config.yaml
model: "contrastive image-text model"
dataset: "views of escape-time and Newton fractals"
train_examples: 72500
image_size: 64
crop_scale_min: 0.8
horizontal_flip: true
translate: 0.12
tokenizer: "word"
vocab_size: 29
loss: "sigmoid"
embed_dim: 256
encoder_arch: "densenet"
encoder_norm: "batchnorm"
encoder_activation: "relu"
encoder_depths: [8, 8, 8]
encoder_kernel_size: 3
encoder_stem: "deep"
encoder_growth_rate: 32
text_encoder_causal: false
text_encoder_width: 192
text_encoder_layers: 6
text_encoder_norm: "rmsnorm"
text_encoder_norm_position: "post"
text_encoder_activation: "relu"
text_encoder_mlp_ratio: 2
text_encoder_head_dim: 64
text_encoder_fused_qkv: false
text_encoder_bias: "none"
text_encoder_qk_norm: false
text_encoder_parallel_block: false
text_encoder_dropout: 0.05
text_encoder_inner_norm: false
text_encoder_moe: "soft"
text_encoder_num_experts: 32
text_encoder_moe_every: 2
text_encoder_expert_mlp_ratio: 0.25
text_encoder_slots_per_expert: 2
text_encoder_shared_expert: false
text_encoder_positions: "sincos"
residual_init: "zero_last"
optimizer: "soap"
beta2: 0.999
learning_rate: 0.0029
beta1: 0.95
shampoo_beta: 0.95
eps: 1e-08
precondition_frequency: 20
max_precond_dim: 1024
one_sided: false
adamw_lr_other_params: 0.00075
ema_decay: 0.995
max_steps: 12200
batch_size: 256
epochs: 43.1
lr_schedule: "cosine"
final_lr_fraction: 0
warmup_steps: 610
weight_decay: 0.04
adamw_weight_decay_other_params: 0
Rows from block 8 of the image encoder, named by matrix and row number. Rows with one number belong to one channel. Each number is 500 + 25 x the weight over its row's rms, rounded and kept within 0 to 999. All counts start at 0. Numbers have three digits each. After the name is the row's rms in percent of the matrix's.
# conv1: bottleneck pointwise conv (encoder.blocks.9.conv1.weight, 128x144x1x1), inputs 0-71
# conv2: growth 3x3 conv (encoder.blocks.9.conv2.weight, 32x128x3x3, transposed), outputs 0-10, a 3x3 kernel for each
conv1.62 106:468488488459487494509486480497501496466510511495542526471476493489476497478513503460483492503524496447501511530485459500532477529553441474496546479513532537486473510495489487521483499491467488500453489552503476480474
conv1.63 091:473493497419488449496506458501493514514469465475476513526483475453506512500481505489499490477538474489506484475518479500503512525526532480513496472510505482539456485482495462448523480515495528477529501495533488505535
conv1.64 090:495498519500474510469531493433509527455513504502487507494486496466550510500521476462521540532507523519498516519467500481497517488507462502520534512519510509457504510495464496515473504477531502498465462498518489534496
conv1.65 100:507493483541516495493494505520481487522513439496495457481503509483494512485512467541519494511481510511484523495516487503458501517475504485520460515456515474491493505529474563489486456517555529491514535489440498478464
conv1.66 109:543488471528578469479515522492500484466485487470529511453507504515498497518500530544504470477495508488502525463458508571495466501509496485484476501491465500486495506530539496516487495496490488499475494498519508503471
conv1.67 087:540503507481495478491497531456550525499473504497476484488530503517526481517494525538472511545498513513514571494496510510544516491509530542496511494478489581518526473497487486555505518545492454519512476504505479498560
conv1.68 111:481482523542525493502464510480498517480488504522535521516534522442496478475465456530548447464505450510515513506541511478485500468492521493535488456514484511511494499471485506533533499492505484506454498481474500452503
conv1.69 095:482486476508488536489494486504539454502535499487536556470502482521525467507473511539493459533496511471499480484468515536539472516482492512505462514530478478478440513498457493489516507473480504533511484534503470494501
conv1.70 107:539483522477531505502484524494458492476497504494493486462493523491467499492486520481459533525455531504474495487513492504530552460510549487509484523475517499539476505502455482477524505468455464464528496475455496458484
conv1.71 108:428505511482525445510474521472476497490531475499488475457514524532483471558492506487494505479466514490492493503440486519492487508527508478479493501493530519498534508512479494457502546463543498524455499518462472513467
conv1.72 101:501530519500490499519512516498502498524502507507545491476434510520519540487467498471491484479530451481511480498545516494490518497487481501489553551504501455510521516508493483530483452499489457486508490521476514513470
conv1.73 095:505493519488487497492470479480524493556553502471487494483457522472473503469518481456494473547528455497460522482516485482449468545474541482506535528529498508491494508516546502488487477492488501510521483491509527496545
conv1.74 101:472473506483473551497468537490480496499490494498466505510455479451488508495526478551485505467452497476517483483462488518480532516516484497489504501494498467516499505515461537497532552464498527514491529552460502487478
conv2.62 103:473488498453506508475499488511438524532491449534512486492496490525522493486511472493476456513514496517555503515518491535480437476479536523506463491551470469492514509501517517532492483503466500490504525505495520512500502495474522449505496504496536484495521542476514511470523462524514513536464483492
conv2.63 095:489478505472492497479489510547473511532514478531483513507474498488492517476502488549550497493474538448479456540472538491519509462480472487507506466492513476514482551482508486468478507498478498511471541472485507515463443482498466506566489503543529498502492476503490501504452474458513548451507513505
conv2.64 100:476517480493509499528541465446522461542522482463502534471526469495510499504517499461502463463505459489520512474540502516529519508537522490526528479470479509527509497482537523492524526498498462522490493469529498519488518504473551504487493526477463493472506510502508541476519519484472500500476519491
conv2.65 093:512485494502452474547528513519485505504485473454493499531520474485466521505507500473440483468515528475515494527561554481469493450466467452476536501497523540509500532548454550541479517522499478496453500501511487476517493496491510488497560453508483455530461478544531512474527514545498491488490451498
conv2.66 097:490517494548534482477500485479489518516468508518461476527516546485501510491482491534498460544524454524479500450524501512472506487467500526534568503482513527471545463554503447534524549460459527463510508447486518493473497454515486502482500502514495488481469530480508482463510512506526452501485477485
conv2.67 098:446525501535498478493545463503507544499482507531508493467452518471488490479500505466492484490540513483482474487524478459505495441492502479491499509485490500525498522512532446467524526535543469517530522504488503475489490489514506486501502474504533522498497494492506487498486499495537524549492519531
conv2.68 098:494453467483547504505469487497499513488491436497528535485489484479551480495491521476525509465488539501508473468521531494481541475508496518475489516478497473519497524476484482523539515505483504511486484557493453520507499514509566522504483470506485515475468508488514540516557519532529497480487488475
conv2.69 108:473493497489537485510522455544548502497468474505494518481525519491568488507515494506514487509479511511453523462471506505489498514506496525521532533512509475502485479478496523487523513432533543539491470471519510462500503500512486526490525493499484507494486522533469527487509510509510476514550464499
conv2.70 106:525511533461495475496486507486460492492530527498484507524559497491477513504487493511513490486482522488503518482504496495515516490537482527517506496492506489539523518497483473496466505501499480512476524517499476547475505510479522495488500477583474502526527527480519505479450460500517481505489542489
conv2.71 108:508517540503517476492490472487515480506476478527506505489615471464471500519506541481507436503470495551513476534502491506502478543480498479473538529451516471501489483486497462528453501485501472505504509510472538508506541495536457473465488470500485459494539470508519525506475515492442485497512486521
conv2.72 090:520500458490537534477529530473533505490491497454521472475476530484502517447524521504514511493545507516535469548522508514468505493524491480504520489495511474548481526519495519484465488482455523506475487455553493477535499516486502521500522532460495504492526498463517562490498436515535525480491494493
conv2.73 097:513523490487487492523502479498521479477541530497508469520493472476456507488511517478476526522506481532489472514476476525452454495546479516480513524504473461503506477507476504525479511546545498502452506494512476492556489462499505450476539551520425451529500502459513503530521515513435517483512517476
conv2.74 105:492494515502506511443471470504491527487520444488540521476478536497519470493494511470479498475501524536536484458450497533493524530478473473537520479481486516501548515507487536457505510483509503509485498488512480497504549511472485574496489485497461484502522509468471575520482541496525499484504491452